python train.py --horizontal_flip=false --isotropic=false --activation="gelu" --widths=[64, 128, 256]
Rows from block 6 of a small image classifier, named by matrix and row number. Rows with one number belong to one neuron. Each number is 128 + 24 x the weight over its row's rms, rounded and kept within 0 to 255. All counts start at 0. Numbers have three digits each.
Before each neuron's rows are labels from the 100 images, of 14848, where the neuron reaches its highest value: "strongest on" is what is common among them; "colour at peak" is the nearest of a few named colours to the mean colour under the peak. Only what is clearly more common there than usual is listed. The data: rendered scenes of coloured solids on a plain floor. In brackets: how many of the 100, against the usual share in percent.
# fc1: MLP up (model.blocks.6.mlp.fc1.weight, 768x128), inputs 0-127
# fc2: MLP down (model.blocks.6.mlp.fc2.weight, 128x768, transposed), outputs 0-127

strongest on: white object (65 vs 22.4); its colour: white (36 vs 8.2)
colour at peak: pink (46 vs 16.6)
fc1.85:118132158105159147152135127120092130119117124136093113151114110064120143146131119129129095181150143178154161130111109133132140126149158115094118145128121159134169104144113123122112103076158139104112103101120162146125173168172182128147137146138080147111115105101109187175121095096164125093145136108095144104109096148114126129151142166109115117140138146118133103100134113091120131129110
fc2.85:141160112138136087143120141181093125128127143120094098149100099090145119152114125126107098144179147126100117063116111114126117118147121127166158130142116117133167124125128131132074140158111147097143103094116133163130131111105151130133122155099128138164168112121108127150157096158100119147170165143125076071111095132108102120114133128127105164152151135155143112162127119171166142164158

strongest on: black object (48 vs 22.2)
colour at peak: black (29 vs 1)
fc1.243:161134155160144079143102119128150143152092136125150153102143103122110137173131112157118145150085149119133146139111135105139147103157146079128148132093142117140169158136165146131139127169143189080074126138139146111143105095145166088099161106142147130135112107122110106122098131088149110114144115052118152130123143121122143147106124147107152117107089131186149143133142099124145130142129
fc2.243:157161156132121134129132119144114148141138112105158100184122118136133139140122099138119122175137112155125083124117138119127082143139108136174110110140143117107147132156114164180119162121125150076123119155101129117154119146133146108127137149102107115100103179163142110133151150126116143155147165130142119114149131107126120129076115098144124136124108094104110106111062158131133096029151

strongest on: light from the right (70 vs 25.4)
colour at peak: brown (28 vs 9.8)
fc1.185:101116124170153125141147091173126096148096167095122097135087124119136096112175122130157135141142116147150107146088115149174136136163111137169136125130146155182090145176192148115097122121161133081110129152098126124140127152163140098140180154094095132119138118128116129103137131123137122140096100098092126103131137153121132148132110122109170153113101134145122080103134143107124139112155
fc2.185:112136111165082149136097150109164133113110089120089148153141169104129171135139095112083163149123134129122156121110169114164129149116085105108134168161117166147155116114120144165087158152130062148102123097141110124110125109109147116134113161153104136139126147138153141104145097131165110102119139106103139114112120115101098135126093113125108121089150090127150122109146164059140129129142

strongest on: light from the left (57 vs 24.4)
colour at peak: brown (60 vs 9.8)
fc1.553:122151130124108119151116152166139093155172151063157082140113109098157114111136128121099111114119113105159204142109107158123110149131144146101092156150136116110136134077108169124113121108108117120104096147086105138156138154117174149089120122100137098115151101133127102138120136138100115145139120129147129121131137122096111156125132133139099130113076111154174140095110127100091185147144
fc2.553:148116135094128135111148090134106098117099116132147136108090116156123051091118185137144135134118156144128103150157092120101164153130136093103141127127146149112113129107147139140168092118128129132118135124160166109130131145143117128121146102083162135130049082115134092119136085103126131127128088066129098159131127101113140082155115119130096126110083128110125107118108144116154129106107

strongest on: light from behind the scene (57 vs 25.3)
colour at peak: brown (62 vs 9.8)
fc1.364:101122159104151110123185135111107099152118123128103124156149139106128147147103102145129096110114170162147212125146138142118140096102113170146139103116130135122145170133128150097155102106147153122105120144126124110110130127127124109131128178102122109071084127059148124098167156150155114128128085116118144127112122144131112157122088116141165141121110122085128146110128133109123186168129
fc2.364:125077124108122120134164123142112120138129145150109104077138092150139089134079106145158152085136122100125099154171083171125144141159129116118089123134149133123149159131155114172156090146181108151138108119138139133145108116108076115127124102124157174104148149167109111103112166107124114099114144127130127151109135125128144114146122135146123168153111142098152126130108118146131137157043

strongest on: light from the left (61 vs 24.4)
colour at peak: green (26 vs 1.3)
fc1.402:142136146093114141137144127137082095114115128133125109155121137111099101078116122108137127103080115162102181141137125098114111127123130133134128131102127207137128147129121125139106121128143140135097133160087153156134133165091110133142161179092148084174114128126122163097158149140187119143115172140082139091121088094122109132118123159086134132128147105168127106147122157164120125127115
fc2.402:142084156115142091128160148171108138142125144102140087125133106124116114101118126119174115123105116172152107103136146129108090129135110112149144130153138090120148124182157129087154116085189090145187140157122103117145102113108134158121158083109088119156113088167140125119147142118112125134133117171161069136122122122143158124116100151160122138156129110148124120121091103122113144101099

strongest on: its colour: black (26 vs 8.6)
colour at peak: brown (39 vs 9.8)
fc1.174:149122129101143117125112089114129123125160117071078164144092105144145148119075084168131159092130184104149137108101153123179164122104151147166133098108134142144130117122106158130156092108122127139130136110120176126121188140124136118107148154145139137118153129146112119148112117120158113098114107082123135120137092139104153138156107129150157134117103151126162119085158117151099127186119
fc2.174:150114135088116098128157117167112146148119185155059104090100114143129121114112142113146114120107121102140113129176113141162112150121098118149151164138163149114126124136133114094159101109182106135186118122132108060106139169112115119134112130106152136151139112160129149126134149161136128120136166197133096148121145138109159139151123109115111131115131153185110125098149139133139145098135

strongest on: light from behind the camera (82 vs 24.9)
colour at peak: brown (29 vs 9.8)
fc1.534:093109134137133155146116131148128131151154148138119122148148118161132167095092140155114125126100118100104166157134129108122166125127128098070116095133094101125125127069104134148126130118152135140119123124148133143137109126105162097175136128150127100092142138101143117126095166127139088128204123100161165148109087103059149164106110114126143168108105114100135135151157127125100130169104
fc2.534:119153132123142140139129131086152119143114078128133146148085149155128129126165138133106149151172153119125146174132128162112130118078126136127128123130113157142118102095140133103092148178091112128125119113162095107100182135103145157132126154160135133135083145078158162153122067123125123125118103103136149114135106129118115166139089134088131136100137136083117121079141179098180136122131

strongest on: count: five (41 vs 20.3)
colour at peak: brown (35 vs 9.8)
fc1.309:132144115129088142156130124152165114144090154112146117115108083080172084149155135119183117092102108147113112101109122159168136110132105098160093140121107150124131120164099140132133119109101075110106136106174108138091098109100172106160121192136137108131124132135123120145154197164076129116148143134134133136129123115119146118136101128115151125165101135140123117108136142123146107160131
fc2.309:153137122128174127106129143121129076098086118086130122079088100154135175133118121144123123097142092127152118147101118141107126124132139146152174153120121126110122128137153182114119082136161127112148082108155131126119139127129118113126130180123150118127171229094146136143169168136143090140103173129147139128146125119135115132099117164118132119110128168136093112098131135141145108122116

strongest on: light from the right (71 vs 25.4)
colour at peak: brown (67 vs 9.8)
fc1.624:136130115094140141138147098132104171113112109130094108156158119143120103136114109145138136158100155137153195121124133099123137076120115181162135116159122151146124134130125143120143118138115149084110125133152143101120119116148141095135115166107103099093116155060142130102168143132153081086134104119120137145113108161144151135150103121105158128132127098074098088124102127102148186169150
fc2.624:129103169129105140149169131157128102158144111156127126108092127124125089118118097124140167106117114115137102126111080129141148142133127119123098113119154113097157140127179123190130118156135101142130121094150120150149102074119090127121146075151135144109126146171133126114146136122138110112145148117106123112084142132154145130166108101111119144115079161066156124143089143152146104165061

strongest on: count: four (41 vs 19.8)
colour at peak: brown (37 vs 9.8)
fc1.160:137137139180114161140139155122143130079139094118094116100171109154150117129133129144086155140122100124156122143132145122127178110161118129100120129154122138109088123143128156156146119089133094113111118137136122140138128133109130100167145087123117134163079130096119155090135165096171099101161086101113166152040112121117130137130137150087105150102115136139092127137137120155140114093103
fc2.160:142096120121126125089102156118121132110119151133138112154105174128117123124134149149118146133135117170156103162082162137138134131094151150157190115057139080115061107147135137103146111127124127152085160131145108134134156167191138133130097140146119111120131108095117130152137127138121136138126172138167128166128117103183155138143164153125144106121119170107108108125100119109087115114123

strongest on: light from behind the camera (50 vs 24.9)
colour at peak: brown (36 vs 9.8)
fc1.488:122137150058150136117093105139139144121130115121105128145083132123141145082100125131182155124111130118136134142126163147126169136122161135129097104118118164141125142108137146131121057120166125093132117118151163167111194160134175135155141137093101125110136124137092130162111122134154116112138119132098165137157089152086129130120088127125129124115070128162129131134142096116094160100093
fc2.488:131149130157147117168134127162111168121128135139089096141114150149128138110134133109132088146135143120170092132112170124142089121115113114156167144153114118148161092139139098083150140110137124105209131149116064123107140133090155149130142109121143074179130128142144150148124149145110155121149151187132106114124103094100097109103116127154095126138136099174120135123153151132140134145160

strongest on: black object (50 vs 22.2); its colour: black (25 vs 8.6)
colour at peak: brown (46 vs 9.8); black (25 vs 1)
fc1.530:114128103165153122148159132120135088120134081114137128120078129130120112114153122121169169119101117121145099166097122128180145093122140115158136138127154147135133121162155149145093132169140154061120101142127107135179119104169142084135164137092120143124127109126162170117149161113109129131107085112103122091112143158153153155109109144101154148151116076153105144115119109152107127095153
fc2.530:136156139139105139137090164121150162101115091134158137161143179129127146136136105133111137147087124134107144093048160112120093152129101101127141159120124129136155094122126136148106186127121079082092121149104109132129122122127145089126108190139098101128137182155126141123121091128171149123125148140134145129152128097115088106118105107115124116130136100104124125134128151062113120116157

strongest on: cone (35 vs 12.2); pyramid (29 vs 11.4)
colour at peak: brown (28 vs 9.8)
fc1.537:130143143111081141128110151178101119103157109110066147128111122123155127127101117110096124144134139102122138112108135128135137129119127133163137140165144147118132095129114163147146148130108118141168106103067122184125123112130182141145110144165109129108169121093102136180174102132114105075151151153105146132123099132116098162176109153106112129152140118075101114102127092101113126120158
fc2.537:179127126156157146175112081135097114149111127107104133133125103101138118145108100109107158141145130129153134092168097126138158126142130126113144157143140116144135146117157169085121164131117086124147145111129164131138092129104113114129118178132097118167126124149131113099136118148140100121135145123110085122110168128095147117111052069117152137087137150126160106131130185159176140101124

strongest on: light from the right (53 vs 25.4)
colour at peak: brown (32 vs 9.8)
fc1.737:112136122143140125167142164091159079079150109127109092150104133136120134106116168126150128139125174159140107128123102106192141127155190150130100152079144137149116116119122119120085125120149155098084132135115142112134153099124140123138134138111112162120166142125141119139162118142117141147143091136106104103062162145134112124125080185115162115125117125171101087129123111143133136108104
fc2.737:138137118102109119157111129108114089126128116144140183146135158080139136138144157135115137126124145129092165094121159147130132153100119121105138129089122150146152101082127109145076169152115152096094108140121120170089158126141157111131142187167112172119140127138076147144151078150141123114147162110111116142105115130152142127078146120103138134105169126093121146144118139099137123083177

strongest on: white object (62 vs 22.4); its colour: white (39 vs 8.2)
colour at peak: pink (36 vs 16.6); white (26 vs 2.6)
fc1.629:119153128120158142150115140132098114175103138163107125125095109084134119157122093160162155191158125146153128145111116122130131114131127132089146159120138157177141111151131123121143109103098150104118118083147163118130167141154170101169145180150106156116119097120097148155081100082147138095130115074132126115144099143106140136118135125112135128112104133106142085076123127095155134156129
fc2.629:118158130170128119152102168171119127128101138108077096160093142122128135121122091096090103177133134142116113110096146093147079132136093103168123151163124090106174121136103153128077141126117145109146116080094109155131127116095158105123113160106116117162126123143154130143166104148122150146128162146104097054134116110101099110122112111136088115131136122159150118116124140120142138141139

strongest on: light from behind the scene (90 vs 25.3)
colour at peak: brown (50 vs 9.8)
fc1.569:160154120113117158132110112133180131118171146101109130155112110157163119099098130129119127129130122068157152159131147129121147151110167122147121095114166142129138140141126139122115065141138110087123103103105183163077151162138126131160154107108153126113139144122091093128133086138174098132153133072104161078125096136120106137113143114111159149104101141134126126147144134111117168092125
fc2.569:108121122153128124132129141135138142117104144121132122106123173162113153076140159109173109093091131116143102149106154150103132126101129142142198112131109127140089083139143116095165127161145111118149102148149086087094147150128134149113143127140127084130084161085131120153105137152133150113154163168130137179158102114130108114097125123124148118149123139194083123101140149116100108117153

strongest on: light from the left (69 vs 24.4)
colour at peak: brown (26 vs 9.8)
fc1.71:145134112131094129102114148144149113106120124100092149147131090156129096098134137121166145132121097106201135143121143131200142143140123147099117088086152132149112133131138141164116138108095121114103094102086165151125131174118122153116137124142166076164147121104143124098116117110180106098146128120123166137150119106108121163121107163077138123138150135163138104110159146141090146102124
fc2.71:138127128111175103119140152162108177111157147134118113093130144137110146109117154135163102091131126121163139146118156151126102114127161144170166126095107104119104100119148133070133144162138152109108124148144109122117155136155132157129113115123164116165132145143097116154140116143099129111151128184159091145173095095125144124148150191155132118159137129174076147122097113111093117170132

strongest on: light from the left (64 vs 24.4)
colour at peak: brown (29 vs 9.8)
fc1.655:119059106107117126110177137126093144067110130130112134145133134116130139098155110132118129108115173148156131165125117112112125116135161123137115180167098143121102148120127128136092115129158129126110114175160117122138081157120102120150143085106123125144129174102181153078150117112148103132142108122138129155074113164155136135117114178093137140122120156124150132154133156130087146146084
fc2.655:121140122140125123112132138119119125109160132137145099179089120099129144099135123132121119152163121167053082113085122120119145092147129122151146123058139096153151135142090143102158126085102115115153161087152129166166136108135106155133149147108100167120180132126140170124149132145120141140140146160147115068131121137160134094107132152099118140134115105090118097139116131133144125083112

strongest on: light from the left (64 vs 24.4)
colour at peak: brown (33 vs 9.8)
fc1.539:134135158105107124123133122102145089158105146156112156170172141112153111120158103138136145149111111098132166127134157128140114121164138161127136171124099167170080153131132119127120151085136154105088143112153166206095132116130116091165142097128155121144142113121140118175159156119130126083123148126125139097117095152124145128115117161113165098120128125117095098148145153092087137113095
fc2.539:167126126145166138120152125162128161133160127108135094128151119106128104148092107142137102121155111107116136169164135112129136087159144107146109148133149107133138150149122175136135120099129120166098116135143133117169118127103108117123124119103159147117187170139145124089136137118135088130102106163158132089155150146159115137138061156128143160126098129114133114159068105163112150152057

strongest on: light from the left (68 vs 24.4)
colour at peak: brown (35 vs 9.8)
fc1.359:173114158123131082120141123113152121141132135105121150130125147133170155131122116136094103125110175170109155165124111118130139108203154107112120147150085139131149125125128118138082095112156135110131108145142123138122158167146148093108127121166088116087109141130095157151126136141150117117134161119112139144108062106134126161170139159088140142073106141119120057135148153116125106130121
fc2.359:143155132138121122136111126128152149125138101093129111184070161077140138145148148090100087155119155166131120119121171138149097135160114130145138143118128127108155142136110126075153139092121105082128169135096153183152128109149152142144116146136150117136188097134159140137132089135097153146152158170153097093109131115125111128090123101093129094148149106147133098119114131088126135129142

strongest on: light from behind the scene (55 vs 25.3)
colour at peak: brown (34 vs 9.8)
fc1.535:148122107114116096147164120113088123088131183130137145132107126083146110177129107137153128119101156154136123115094092117136107125164166099170127149136077112131153141142088121111125089124093148129130139151147115129087141109157148104131144158131118105126136099093103145169177124110102115136113136111105121070100121154110134112152131140119146134154166156144173093072155148112141125164149
fc2.535:119119141127158110136106115161096117123168150117103117108097135161138152119111157104115140116120127128142106166141131152089073142123160126168159149097119131106124109138106105063101098150178124088138123146139117128114165124088165111124102150134142096128117137111117118173139108156111126161140173164133112182145109095146121132101134134144121097156150118190078134096138137119142120116173

strongest on: twisted bar (28 vs 11.5)
colour at peak: brown (34 vs 9.8)
fc1.226:131126137137109177155113109097154129097148128140098070106117094082137108113168089169156111145126157119152111170098145144136140143091168133123144131144170120155093140173124129167127066094113102127108131110105112139111138113086117114121120142103100151127113145134095127122173108107164118127154113132145163100142132123135163130109095128105174136144094124113170156141138120129104119097162
fc2.226:124163133111097164118144133109156145145087120141171162133089135129127160106216159116117128104114128181051126112119158127115126143108097110099166138123123124137097101118100115100160145084128116152155146119173116099129138147169133160129149125148089120105111095118127142142142116127171100114113152118120161113121144179135138167099129120115155140101113124131116120139145137124131109114168

strongest on: jack (29 vs 11.9)
colour at peak: brown (32 vs 9.8)
fc1.199:161140165142109110131151178111175154085114110145117184131129143143185140128104134132119139150113153096124107155118138096151127121177171109138127131155096100110128118146125159128101123140175133104120152135107093120107095131122157070127135101150122098106161149121109137153153141099160107093159082135137149106091085117179119163147151136096112150137151123131087122130118113129129129122151
fc2.199:129075108145131117137119105139124111110138123123184114164078153120133129122106107077132142157089107102174105103094106131136116132105139129144148144146154087105101093143102117118176073111141116108110155103093128162134120146112152098127102129145125117151140138128148110125106098144122159154136167137138119197132122109186120110090096128093124083112131129137140106124134158102134141077111